config = dict(
    train_examples=97500,
    image_size=32,
    norm='layernorm',
    head_dim=48,
    inner_norm=False,
    moe='expert_choice',
    experts_per_token=2,
    shared_expert=False,
    conv_stem=True,
    pooling='class_token',
    learning_rate=0.0025,
    max_precond_dim=1024,
    adamw_weight_decay_other_params=0,
)
Rows from block 9 of a small image classifier, named by matrix and row number. Rows with one number within an expert belong to one neuron, the router's apart. Each number is 128 + 32 x the weight over its row's rms, rounded and kept within 0 to 255. All counts start at 0. Numbers have three digits each. After the name is the row's rms in percent of the matrix's.
After each expert's rows are labels from the 100 images, of 14976, where the router gives the expert most weight on average: "strongest on" is what is common among them; "patch colour" is the nearest of a few named colours to the mean colour under the peak. Only what is clearly more common there than usual is listed. The data: procedural textures in two colours, tilted and lit.
# router: router (model.blocks.9.mlp.router.weight, 32x128, trained with AdamW), inputs 0-127
# up: expert up (model.blocks.9.mlp.up, 32x64x128), inputs 0-127
# down: expert down (model.blocks.9.mlp.down, 32x128x64, transposed), outputs 0-127

# expert 15
router.15 095:134051080095108144151106110096110137117103173189132083139168136153161101155145124115145077141144092136112143094072166136093156077114124162137141144086164144076137134161082140090144168131130095090123132148122089108160156152076172158188107139104123148132110104075146115125091090128142153160119184177077175146111087071118122169184176154081113067066111125183157104105180142070165138130141
up.1 100:144156180128137109194158169103133139185108110038137127075115113166185153172054092087121133092114105140149151076169154144126122131138095159167078146061148088134126104108184117161140114074067169145150099133133118148145120119129140150133083113122186141143148174081113135139126119182077111152105144101107166159140184123163178162116129143118117120106158147188115090132086133184081139133065
down.1 097:131059091133100180129102178098158096127144113139112093159074165167162075095118118080139129108137142168118114164127219163150115127127137143148177178068134096138103108172132089161101105159159118108193139058144157135089137099128102182092186120193160145147129102142145163111111143129157098074122162168105126129125120082098099099146144205110082086150112062135150142082155124107137137123174
up.2 132:070065143111135103137128163165102165091112088152147126095148063127162148131110143147099120116126133090114150146099096176083185137133066163095105108147174147124064157156104142080044147123149145106156158119186154130079143151120125095123158129077105178087147132124117194119166138100183090164127152142164180133108057061111122123122147134084126137110140117150076115157173129068140106198128
down.2 129:114165119151147176126159150143065133136084123133153128092107096100097049116119119141114109161070195096110137180112065038115128204118087149125126077119221117067105093113124144128099124098121163142167075119096094094176139149110121096115105114114134134164086150126129124169102138150154104115133128130174140161165114119130153135129130131162164120093126141075132133171146149027172087150090
up.3 106:100161113131122150086172143127137162110046083087093168116107115153101157156068132102148095049166137118077153154102063141178147117085151153110128132120119130062118180089095138163114102095164158164083106121161102144083162226126126138141170145178151141101126076167177155088103104120143148131128118099094190104145112076096118134188086112112123163151093135136094122106148096114159165125146
down.3 115:113117144083122063116145173084081157141142096134169107125105139123135071135120211075126133146103135115095124124150071155105139089129139095129180150183182129118187112055156076157135118109162092125114137111052101071158116145102104084115207138147129165129157161161131119190167118130104103076114099124111110137133116130179119109122089122153082105136080148133152116230095116105128125168097
up.4 096:125142117114192104130111146162119167180135109095139110122076098129154110140120146169121157073120088160071102155182134136103191137154160133103175143098153114187078112124103114100127124110120116142175105107154115161130190155162138218115146135129180120149075162078087169084164172079110085083162144114145087098112168116128153061090085139179151125155083091106082084127111110078106157164128
down.4 108:165145110129140122169090134153102082195078164139100122136105136115122182101085131197115141096067111133114104094114108118131135103128112144083171127113132081132129161118177147143113086101128125175134144148106153121082100167167167101126121078166131159115127140116051129228154200093127107157106112127146166152130093121086147150115172049172142148102144163139154098228106152150078129170126
strongest on: orange; pattern colour: orange; white; ground colour: white
patch colour: pink

# expert 11
router.11 098:179145112103085142192068140094104084141129159101096103168182141129133137135147106158131097196074077105166135146072126111096150086173101134081114104131104112178163152156084166104120082137149075139155179156116139088151117114076104162131170158157138131171162162152148137170175190109183102098144144134151154136151159157074146111176115148139146118088134085143090071171181175176128116109140
up.1 110:144156075090128120137116129156162108157137151092182161097081136153115146127147120071099064165179140189152098112140145120138165099141104107144122104135101114155147158191094131112099147132122125143149147142118041095137112104117047189120124110136124114084142203133093180143120133132132094144112154102162113112145084142147131155020145139110154097078202068080106128121163134127150101068074
down.1 101:166141131126142111132139144124136131166129130145138083158133148172146069070105050151100116154087167171120131136156079137087160120156162126157171116141134081243130115152143078139184120129171065160177140070140092133122167153153120164162091134112191146124142121121134050069079135130132158138098134149132075124126137155143146082120095107162118116173111085131143174138164092148085126052145
up.2 099:155075147127111073137111142119085146161162121130142100111131140071124097156138142146112158107143088116122068124140185145091178113150116151130105131063174126078181137102136117125097130138152142131094156130102191172114154122053076128112138116230081044075186106131143095062121155128106083171188119130137131063094110151109121124166092170121176107092131135122090147145140144127154177116129
down.2 105:140128164103135159092149125137109170128167105099086132088138111129144159108108170122092124169119128102106147094177172169164083145066143075108058132137133109102119160106119153089145121140105061082172142128111176161082058167152096153140112106111137117131118122155142183122107133212129156096082096115115119173140130174119144138135196147150151148137141044113144195092161160178113175123047
up.3 110:081136065153132114161115149188089093086139156117142134105083100144151109130146078154080088178086146097137142135154141121188181098101113117096151167131096166159138107053153140147133152174112172078118107168165110104143078135134125148129142155065129204109097145123122117084120151109085139072100165109155111098139151078139126151145122077137091090099229147122138086155178156107138129105189
down.3 115:093135142133159167209118161076101151113081130139115115123115158149168126157112163150134157114105091119145125125146139139072185102188146190117124076130156128131160179141103143111141123133166141156144137108110077135094153091186143104140180131097173135147128117133122099067123163114142080148108120101171096120196095095079095071135059163083149130139161213123171075185100197135132107097103
up.4 116:130158074179160163154192196156137174144182107109118086105105047137116129136123146164114127118112149114114190117098099182148167126140118150129093087131104090153112140067167102126113091134093099131092125106126128159148095195113092217111128213146115123163162102111139104115135090185190091122165146129120109133108125113106139104148141171064057161122152124079138098141123133174137141180115
down.4 113:116117170138155137128100114099091169138167170160070122145128120113154156139120146139111125109040152092122091151183084103109148104105193055110109187130133121156135157121080108130158114145127121131120137167125132188107118176114175112076130116091126111089184198130168148111083143108185137096183158172125111135112124169101098070109140097149172102114099137159124175124133087105169195043087
strongest on: yellow; pattern colour: yellow; teal; ground colour: teal
patch colour: grey

# expert 19
router.19 090:096128079112191159154081106172073141138069168184080121131138098095101147090149122122081054158120110142128140082142179106123093159145184117151105086151164145101148129146077107101080157179128131128181127108135152117128105165130098127098120175149117118131151086126079109104133088110198063097158119140113159186172126103079144109127182123113153140181111088159154103072145122180095080151090
up.1 093:142124131112181111099139123181073185152158170128111135078108167157046078154151135147128175096156090087098142125139087159128157094194129116145160151139104137135117172153095187176104176136158088062056146113094116126150126153077093103089137178162158106081125111187156167104132108075141159085139128077155109123145176185151157087151134120138124103105100173078127134120116114109177123128100
down.1 097:134086157117140122110118121164153146131078189048139173110174153138195120105145098096101136098131120111160117143091114207114100132084116136175110179179170077129113195126100150178167105153124117172101105129112116085111129140104146173148123159169125074100084118144173170153134087120155161117184167069111133156135128105095137126129158069178101107096074094099133096146183106177156097158169
up.2 073:128170161093136128106145126165136129163110064110092132068156128159090132149082114127190117130081117135165157118096084148117165137154139102092157155103136096149102135094191110129055118082127169150088151114132115093068106101139143193192152097064108088099086098126131130127128138144124166148119121116151156122138132152136130142095047160151132138095112210146168192088118087127220089083137
down.2 092:150105124167161142092097161121128154139126136192122127072154152147110105137163182115156199179180116074105149095176162103099165078152147206186099119147182179145110144124135142200115141104084146075116128151120112101132120152117100100159175140225118174094154135131145136097142151086042124116126105086132097149116113155086137099113153070163103140080126127165160119145105125154112132161153
up.3 100:101174157096050110175145159121191129190067036079133124148145153124079181111081089136193161107138085088135111138095152184144160165100102109119119181145107128138112101146134190123165129158096114169126153141142119179168096137122176137156095168100172102132105109140115142148109195127122144114186114128113112133160135102102114086126107103111204131156140095124136116173105169138126187106093
down.3 097:114059150114126090133134210113127146154121136138094101094149194115146072144110121155113108083143111088160122109131174127111140105157194168100158189128156102076155106170135127133149118091151134129146170089183128099131172149118112106165117125133190091133146148152198088103072107145145116105132115095152117128076145122171104137144090149117173177182065146075132081172053067154135163088135
up.4 095:091149157139163135104103160128133135171153112091207158104121117128090110114099123070179128198075148137129130113181158190104079143159129131105132135103101095110134124194086130091186099125110121140126086135123125132152095160071130174112156090164098125128180169058121103113093134065093200142187166104099123161124170193162149139061170135101089157134141135138167102121141099088107111129159
down.4 098:100150093135128068124184136135169089138133065130127166143109151165118080110067150114169133178152145135192114087108146135081192091098078089167149153148106147176115150086156165129134145112142141120139084093149156110118182109113152127153082163157165097104143109133097116131125059138107117112138082075118123108188105196146117107113141054178171185194123109138179120080114098138086143099127
strongest on: orange; brown; pattern colour: orange; ground colour: orange
patch colour: brown

# expert 14
router.14 113:118098146083120082126185159152140128166090160161140093171146117131089097141095162086138120096144156132102092062195131082089159137125098145085109173140174145114162155139087185175095148098094084147079160159129185088185104127093183121135094096097172083105134132153156090078133158095103078181110115177176099085101110109112098094183143120095113160172152165147119111152106128124151135099168
up.1 115:141107079112174149094120106134096085143131129087096143117116086189170059190090142105138160118123147112152143151160110129123196109119085125198091167173130109145127067076176108157160156166160154080137105118162149192132128124138120142113126096134115170110112140121111156151190187174164079143129164104087160104119181144172083186171118135138124141100206131094110100194106133139149105097122
down.1 109:157129191087124147120070128124122119113165144103067144136110209104153148077070158150197151149170105214115088162123154108068068135149137190128126160162135121155158155112161089152104116095142111115060151097203117101138142102134159123148113130123159109121119182181154157142082127100122116102126153132091106108116135168149089069111131192120091111165105158132104124128166124153084135062155
up.2 106:090190127134118144066098100132135071137179119151133176101120109166112105059140089135170146129135076187189183111148124140109132117036087111084179185080184142147087156158101151173166147054105125136102109098112109152163105137125188149169153107127195098173132132119103156157115106145116111114154128133138144143100148117107073156172101149122159132154102114113071131115154122078121139180099
down.2 102:113106140110175089119121079167164080075094077140157149086123093126166142134096110151111191130157124143137151054127154098107173157137136067123128160161043145168192141169147136147147116079140100116182107211130155142081116100126133103135077184160106098085098108112166113163119119094138146122090100126138185130151178102078142083145119142139115098133175133122132181096117155068097078104122
up.3 107:188110132116148138087118166124114155139111152058147106140163082135154105157122098138139158136144132058113140126143172168088152180118127178169113118160104126154174166083114105158090183153155146082164142162090144148045203103135114092158161158137128115124198112094164098127201174139144153124162126158063102113126130166203126061130157151097109129145092131089118143096126099077132092104154
down.3 102:142146088117107160168135128101121112169139152150107137124129119145183125146149121127147114145160085125122075119106111110156106066093137109171136231163170154092142147140076068087105142170144089123084174112105118079140135134150180145175129099089135193131111159173122066125162100146131160057081122178167142143091068159173145114152099144114103157129070144179094101146128076189122088084142
up.4 111:091164105194102167135076144099106142182137134048119097125080172167152115132131107083120180172115180094125109175112097095140103058106119126102127166169097147120140139139062106185103143101093120119143162141121110159099091139083136090163117192113152105147130115135088086166116165085130166131077085143115124141103075061096147135161158115102082089140074154133168081079065124131135144130138
down.4 140:116132097138133098150136171117144132128214098147131123195083152141142116211070175188098096131147124153108109080122131138126158103101118101223133118168189156154131096169126124099157123106122112172135080151123157127120104150160147166134148132115137146126170085162094084150079161165170161084112101143106082091128118115116077103087085174094029154154125137092122146128080144082130157105131
strongest on: white; pink; ground colour: white; pattern colour: pink
patch colour: pink; white

# expert 10
router.10 104:112125097101098121128144106163109109144103106152152111078135052147105112164183079138133131157120181098092154098107167100106118183191170139126109087176098090094071112108138159169138088162074122175176093117079089106132110144100150152116161169113121174162134166088066166125128084082072075136092087174095133081122109105117099082129158107175114096100131156081130165142141159150138158147069
up.1 096:120154101155112097152132113129063199134127128138152090120193124103111087161145087164157147048121083077131122113115198186103096120204171158162161133113124137117101127161140137123162111172168158127174151086052108161127073160154151144181142110159137075154176160150164157139089150094116105052137093148118108116159116107135123117137138095130089095125111112109090149147149084145122070106064
down.1 102:106141117178151138134140086086105126065160158108094080158139150139174123120142148126142151198105118110105079106139121143177165156111143130073152083212092116119163072131184126159162139154093157136105108156152127129134166107119160096121040201163127134164175197079109116074110135099115121096167113154166109122106151130170144099084152115118146137117200134086166107068128110157092124096169
up.2 121:115174098154103051114146107165109139122102117133194192185138117130145142179081084208130109142106086096160130142096127087125166114130103116080130111124116135184180149108157062100178178157091141149088054119127169158148098106123117083165135128115112137129149148155073174152106100110129122142108103188149137133099047088137124093146138131083089130127144083137118157170138122075114106121198
down.2 106:137144109157116155134072146080191134144118119079115129153141153111146162136034141041097142151131153146112126190198115129163176139108108151139103142155175138092110146118160112176158172125144137133158155153122116135153125157071159112021118094130127099111141112169088115167107151126127112114201191135165173165121131117146154152209127110155203088111163109120116126134144156096108131164157
up.3 130:131169105132114174080153131051141094124191143115204105144212089115128118098156127115123086111131148171096182159102115196100145174148061072149123136160150140121099183178086141160144122170119137155094117132094151079086116134080091140107111108097129121128192150174112165127106094067133131115158145162090074165093136145110158104119142125123089136182114114169112149118169159149127073131087
down.3 115:146147139139085095123149098113117165148147105149085108063134095109113122126176073115103109142088146162193131085079131113106172192141123116182130095148136120155085176158171119136129141151175132165129100111178151136048157127145143138117069116082169082136139110127106141120112109117038126154073089117061124080122141150167122094126128165118115219129094110075138139121165177152095128176077
up.4 099:126125113135144122123132111191171090146126157134114190156172110092124140116137165142164172173089121068098090185169125130083152119091103159121133132086121156136128114154142107140131105081136139098130134136151099083075153126130213054105132116208087072147135131093125121136128171161169056108131136138112138069157072133118079153106120167099116098226109102131158111173157126173125136070096
down.4 100:083109162067163100164073103128135041103116163116185104098107127151170122141181144134110128129167152140145078163135213153173142125126107097135107131153156149110123130107130078178073149156124087177147139145156170138183156080133072157146127147110146198083140118117157095132165130124172138141107086132106136148150063089112162057113107099080120098151212122137140105113144177145117167129134
strongest on: furry; green; orange; yellow
patch colour: orange

# expert 31
router.31 108:142095161079152155163128195121155105148135126084141155123093153151097087143183205141112163146123078080108145203149169071143118078095141069071081158137157163074056110145121078081085114102086161145116164168131123187155089117138154121113142125113056160109154106129108160121127148128126136110155158151175139118096148118143092114094125126138133144165154175136130139096152189154135146063168
up.1 117:081087148072130103098212120145129112145123106150154056132139102135118073092139106165184116091124136145117152187166083137160153135101160119118118102115169105075129097151096133083101114085117141113150123140186150156076185129137126098096160225114149107184119109177166118163164173092123162106150172138182156119087136102174094142131159065150201141147151102116118130130109146128100169108163
down.1 108:171124144164111113154129114121090112131124040122123154045101107141130140152116128105104091070075109102101111138132142146128048186117128188177158128144095122161139154087136089175165163164109097133153104113135172113134130123152132134140115077114167098060082178183148113106150069132166140129132092167111097117153136078084154053125086126145091090104161082186131131156132073163152135151081
up.2 090:091083107127132142090151099117176151109166181130084159177105117082177113134191147170140147117133107103154198141098097104071149139120159156146132150168146088125057152094096112185139193120165115110097096123173048168104115163097127146091126165135132111144123092128056149102138113124150160118118158146127156056098182133117078100116190109197132114151119111171087089092138116120155111096102
down.2 086:159108104106172084122179166153142065187156178152140121105184155142088164108114117103126082135072136118190107102169159111146117109122128159091133119136121088043138125058093097116156160186072109102102110107161097171168107164122127162156167107100139205113142108157129115104169137120074121102170151155121121156150094140107201122116088124129165165095153149148096065134100160117084078131125
up.3 104:107146131152143124135110106181108120039133144122070058130111140163147127123092160088142090099157145094129093119117126108130129146178135100141094121145118200119129103113088102098153137162198076127184129156046139168082168169141101188110154135139141156072151141176142078129132079182109177124127157149117089097168069160133142088112151094143107087154153131089117117198066104117109167137115
down.3 094:115083086173103104101137118117103142121125123100113117153102082149160149142158166151075094119095145133141112152143078113074143141182127118140132167082155181152124140180125133154132061103147162141086082102177090122129247142141067178134090138118112109123160141180145108152117101143138124135103128135073137137129094133099153152081103143070110138083084180120173108129151085148188100113028
up.4 124:148075119073156177127199143055139118146104128095095169108073103061124095130120163132089138114148178105148172173192125092113122143112096171201161146189110159114099186132105156097148102170071144112130182098123167096128150120104144180097191127116112127132129117107094072126138117106119080166157143086137140135062174126171159119195102125084129153100091125121134138144118126086122135135161
down.4 123:175149171101117210111112102090132175162069114108152147145119125128151081133126036091101155192135128132099129098162127121137117151112110186165137116101099168143147156146113185148133127143090129151052129142124174135072132096139135093069146115114146120116124130136148174071175074148119161153126116102085141137148173064162134086181095128119108077101087157125114091052101131132189078154116
strongest on: fine scale; blue; crosshatched; yellow
patch colour: grey

# expert 7
router.7 097:118074166125086125143144111175085182170146120140077103186110083109113171154103114120147118118174144134075132150101166125086152110143138169156092157132093194119132108127106182111135128154157135176106156096069107116163130155111146064131169158191084098162115153197144078130113159172112082111156173110137173093120069127172143095137115140142163088161130067168167137171068119133094177114140
up.1 094:154132118115138154108090098135073105115131117114186088156142129107178048083143181157157102088069104204169106118100083122125069100118130127127079120173146139144092112087139098135091111181150200121127198131147130141145135127137068049101137101117148141143145139059147108167152113131146153177087109131188159149144121136169167171137159140165093148170068105132090125117125104142105075091133
down.1 098:136147173098103098178171147160149173160170089125122131109136170148128174174085136099167120179127079103098130133145111192174152165091149125136127098111146149159164150113084150124202074137138065102160148124130167148089121094146111200166137103125100174147095179129045124064102108164131154086180190160104117120150167105116110112064120162130106141082126084142154135110144098118118143185140
up.2 090:115109214085096129095150147101104207140146128064087102170180155136113122122076128103089119118166140171125066147108112154091175167202135123122095126107029133125155139147127100155140108145101127079107110102120142163088174161104112095122148115103118113112142137134108103227129149113151139125133101143099106140146111132115141067135126122095156144151129202103113168128048129130159189181138
down.2 089:081142153118154129124151133098126083098041118097161142100133159093109132084094120111108122138072140120098100068157176107165138146126066181140087115140195154130132116080166093137104170120117137153233077126117121085101153107134140155107076131141119171152118137150151153146039119079152115146056104109094096144119143187088158101144154120140125121104127119151088110129157089066155098121070
up.3 096:172138156145084142059145125170148147148144154164104085128154142154066122101151225170138112092135159138090173100136150118091165130151114098125045089139106129174199192103149086115122153136127153074111176087117109148134125081120112138138111153068136095141149142098131086099101150167120145146096076176135109145098140154118093121066122120118130117203102143106087074084098193149154106119117
down.3 102:129128129105148113132189155067106094139131158155131133168134137136096121104108073120190125143082117137088119085095097126102176198088123122171129077129167136096153134176101141168140106182102133174146086069118093149219093186167128089178194122177122149107112138109124093191107197100104137066136139140150118107081142126110192134109141156134145122108120133128136099179138060135119133092097
up.4 102:089132140130134099065087147168119133094112144082167139124085168119091172136158080140111115062155180126143114109168088154145195154113124114137140119149063080116116197130152162139128144100145062121142143110092155142115126145124160177055195157091115133125112183098093149167068120162117114151144177115143125087083161103174084098132136109153139084130130168114126131187061134137078148161191
down.4 097:110145108112105169164108129120192119130087120102158118172187087135170130098128123119100144109101083145128163107101145078172169108150161139091092178116113124140153160182106168117014128086110171121101125200115066197173126112136141078174109121127155145122100089127095167094108070078167084134134112118093101129171186135107184147154118164129128101168149119161132167144102131139111112072107
strongest on: purple; pink; pattern colour: purple; blue
patch colour: purple

# expert 13
router.13 108:173098148145121128166179086172126125165142181118113125126190110135138092172105138170112148137075142100073144098096160150135186117137131135171115161082170128110108108087100178099130169177101068074105168140166117071109139146127084122127133164115179130149140093144147105066151136091156131165156126178147159178147153149077074131137170100132106094079160116101110180120187143139198080172092
up.1 110:143122136088098175145117077123106152074189133076121070105185110168118132117158138114115132143164161128100122136093179130123105130153183135110153129131082116108108127169107146186175091153113166105117127101109102082067073102169119118190138182136053116128143158194135149180120161121105170076174107119074112099137128133141156086121181091132108148173165125119173099139124122222150120165093
down.1 107:128132180122093103082107127084117116106157196104144128160109129133196127126169166102163128183171153105130114143171089098135080115133150099126122119131060175103148112161164147141151113041120094167107129160165107104091110110168076140168189155137074033124167119118160152180139148069059168118159170082121149156095169158101121094143165111110113136138127122144136150104150096165126175157148
up.2 098:106127100084158109119135132115143123102092154128150107094151106134192177110139101157192108168111128104160170108153172094118136134161138121109100105102108077146178156147090144107175148093088096131114146153184101125130183171140076157094103159147138171117109175107142087077108131118048086055181145181069103130178132123127133111096128103104152137118073108081133102144169151086061108206158
down.2 112:142147131077131141141125206138088173155071114098105125116130184089147156149147063135110145150151134075099169165078140121130103108140076127116187180142147116100093155137112114004135122132157073117091159100163097134155186114066144167114105145139177146096124140165151100111126169085125103144133141168132124116102131165167145178128111134083136100188126152092155068143130150149097139100193
up.3 102:186170137156140128122108132132138164071129157108168119117093095166087099139056163140107133125166145127149115077119120143155150140117091191140104024067143132078132108130175131148176105120106106167144149184077150158175139144100171048133121113092117152152157113107139122154087104134136179076084124110086154187155200125123177129071149147128147147127127158125174160142113182091161090128134
down.3 088:164118144142148090141152191094174077133193116138129047139129100140112116140112142160095132077087155081194174155128089130136105147125139145066069189147101136148140125167187116185125113095147112127122164113133155140142116110100150085059169155202196119092099105122120090069145116079118146145087120145157074093150149184127102103133117081127140143131113137134070169125160161088154153100111
up.4 104:117107099168162087069090100096148155124137158118104093113163190135136154160106139164123134100103095168201146185136158070108131154091115199169101155083168151157131134163155150158134079147139134109116155138101112110109099104133124125091099141076152073116053125172169054148120154162115079076126094174099143105101155143161085137170180178128151148157128158159095057114124108162159095132106
down.4 103:186061109178143123118115142103186150158138128092110131110111090085090102135085206102099149146131120103085172137080137152126158053107204124166143140167139147146113075136146119098139156139171126088093140063124158098125099155145105111108055121137128142134156136180115103123108119166165128151117173094132141134109080161062170119124093105180141117126104165147112108013098146158141142108096
strongest on: white; pattern colour: white; woven; furry
patch colour: pink

# expert 21
router.21 084:116118144135091102133108095068177158144144153181101075135179103145179156145114085132093122113090085096106169113182116071127097131097156165102115149070089139123100142121168151150075101112095103150129111076192119189163171131125105136100088077097138153181174090119149174103104070148143071121155147097172127196163109167062163133172115106133080135120163097154143151143081108130097129137117
up.1 087:107153149109063096155101144110129122123151121054091038080108197208117137118113110124101084141132111128090140094069076158127139161069094098078135105137148179088173141135078102173138100120196101119167153143120109080185128120147133166132136152135162091164113159116115183130124124141131168059127180158127151136086159074150119152112127160089086170145115166101143109151082109116109111140138
down.1 091:125071081055128149107111159140114114201106127130171086145139089111087118115144147106108127175133084122135112106137151079119183173114158127137147119173121147167125090084086135127121237122129159162160126087098099138189172097147190115118076129109160144155137130082142180129183103136104086147153123124077121130068095153150093115155116166085127182174073098100109142176152114105119072124108
up.2 086:133181195137174098139134109112106177095187161054169177145153156154136192143121141142151089109111114164134122181072086150149116107177129088133114178153126106100153099141126179171110102134158166120146136106176132075164118092110084204155143061170139155137087137111108105110100123087124151120139164147067113083098103098157110157132190109078096121141116187127135131065154125118163100161139
down.2 089:109115087155102132126151172144064188172157086202196143117121147081094125082186121111115163139116117156124066104111178160159117138095107144128125105099090116070084107103124148171161124141160129173108150137103146135088112146139109108130168211137158125097160111140130103146095148057090098081110134168160145178102164134162079118172136109153065099161149123090101140095138052110145143176157
up.3 092:138154099077110110093136115104167147140068142116163153101115163139134069102079136132106163123075068134164127119132077192126120114053132165172124066131103077093154106117132070092138141138127195158151147130065139140116112087135159121122127117151151192108118120107085149185094146128119119145085167150067117133190123166086182095167107093173050114135153189161120121149107174130119146103144
down.3 087:118131114171111088123100132130176100097132199108156159116105095149160108117133163125141200128134157143179149133121110050114097101196132140134114139132127074176125103174139071122211143104095071142126117130172127146167130156057077105095124086120110090107084130174072112122080159140069148139116105179130131132139152142173106145090113187081193126157111154144122104135126112173161163196137
up.4 106:111174113121090168176159103104104156134100184086135154140204173166095114088094169134097132121102099056066145111149144047172051121111191116154073159102170136130134149108123126141190128067111104158141186121140127117137161104153154117167148151124177146107157121146160102092144152102171111120135098087084113129117117177133145142128131068090118163168151151115160134181096186128129178122126
down.4 110:095112218145100122164092080119147138151129159194103137095147137122170143134151094141112124117141135123140076167161101121163099093072104094165108134156075052158121084131136116132172116123129103090117146098144108098129132157158247104137179105099163203129141174116098126146098155136145133130134072103073124199167157148115131140109145106141106040115169138152093144132124125156104117068118
strongest on: yellow; brown; pattern colour: yellow; ground colour: yellow
patch colour: orange

# expert 4
router.4 122:140191162159133080114130084158119158087074119118173200136113153091098102158070125116178129158107088101148153139125115110202118149101097130099083110103087139113181194102151159145156088075093161165121146179140131116119075132126174154163089111128076155096051129108149093170102108128110117153135132097132151115101158152065163159074096185183158160090144158128140117141080153127097146106120
up.1 106:113100114082100142131188112132145100152190062110124118123109093124121122143145170167096118106152163147101163108170120078140172137096124163122099129138101139151134132109102164119165220075121103098106096133130130132144125145150094079095145151175076098135145114176071099129113074186086054147158100093190138126084111161132124166124183159138093120085173073084164148117160179157101132074177
down.1 102:093115121113081153124065097134138186098199113156151141153165060147157139125125161067140157156057094072125123138157112143143133132110175143113121103085095134124178129100153137158066060141112106134129132125119090125188127110133132112163124120194067099158089167091166125151169144157119129093081175166160152072100169158088162082117103117154148150152169085144077169197108111124105131104124
up.2 099:114090121106140175139093112178084101098120152113140122109104234099153162099161128167153142176178155099125139131137113228145123094169108083143118137109153134156159154177122184168157119133184138159126149078061155134169149156120100112137100090109051068109090126125170102135138086135141169143154145143143105139176123110161114190094176092187106101109094185122141102128102116139120096123100
down.2 114:086115098088163071123126148143063092153117057126141109179170123119193107134139147099107115182128106171172124134154131174141116182092108154096045167126126110089118157164125102105070118154080120111142138120161139186104113124127152103089130103175135189136120114085050108135143088138206148095131143186115181154160166127118116137173150193156159125119131071137085104140158105126140154093145
up.3 079:173092213106137123093149119114067145128142115135129122147110167118128123097159131107083170168112160094133098129144137052096174145161124105120116158110126107149166121088091168156096155105141100119126120170075090110041089170130146060117094165172182124069116089111164152087042093112111150110152122058127174169109128158174118167129125139146144157157122099152080130141122159134188100141162
down.3 077:116125143112149162148097125079095162128168137100127078100094138126098141111119150071090177066178136132131113159129122120073103045116163121081132101089150142115201142078085124084107120167122129141102172127128166161112103123120119176141141179113148064169197164133131056125148111144130099088119155113112063136176161132134164101128052093141087160133159155193105100139129148185075124123111
up.4 105:104083221109107133109199181112146131117102158131118163126116155116138171083110123126128159222097130160069073116138133113126155093075125125154126138145118168142169118190177167180152185048159132078163124150163139097127139176146141145109148127147143133086143130178131165099098152106147105133126156146132119106099123173127099116081128163115137090145091195132148190109197128084123173120154
down.4 098:143126113088105133144151152130110184076153139150096040118081118154116135158152185154102139085174144128141058132130076179201100099136128123191185121081109118097096092141155107142080103131163164121147150059093143084103124097144107157095148103149130096119170117141179154204119102158169077112173129084079109073131099095114151118084124154119122146085126120154175106089091164145144134154139
strongest on: blue; pattern colour: blue; teal; ground colour: teal
patch colour: blue; green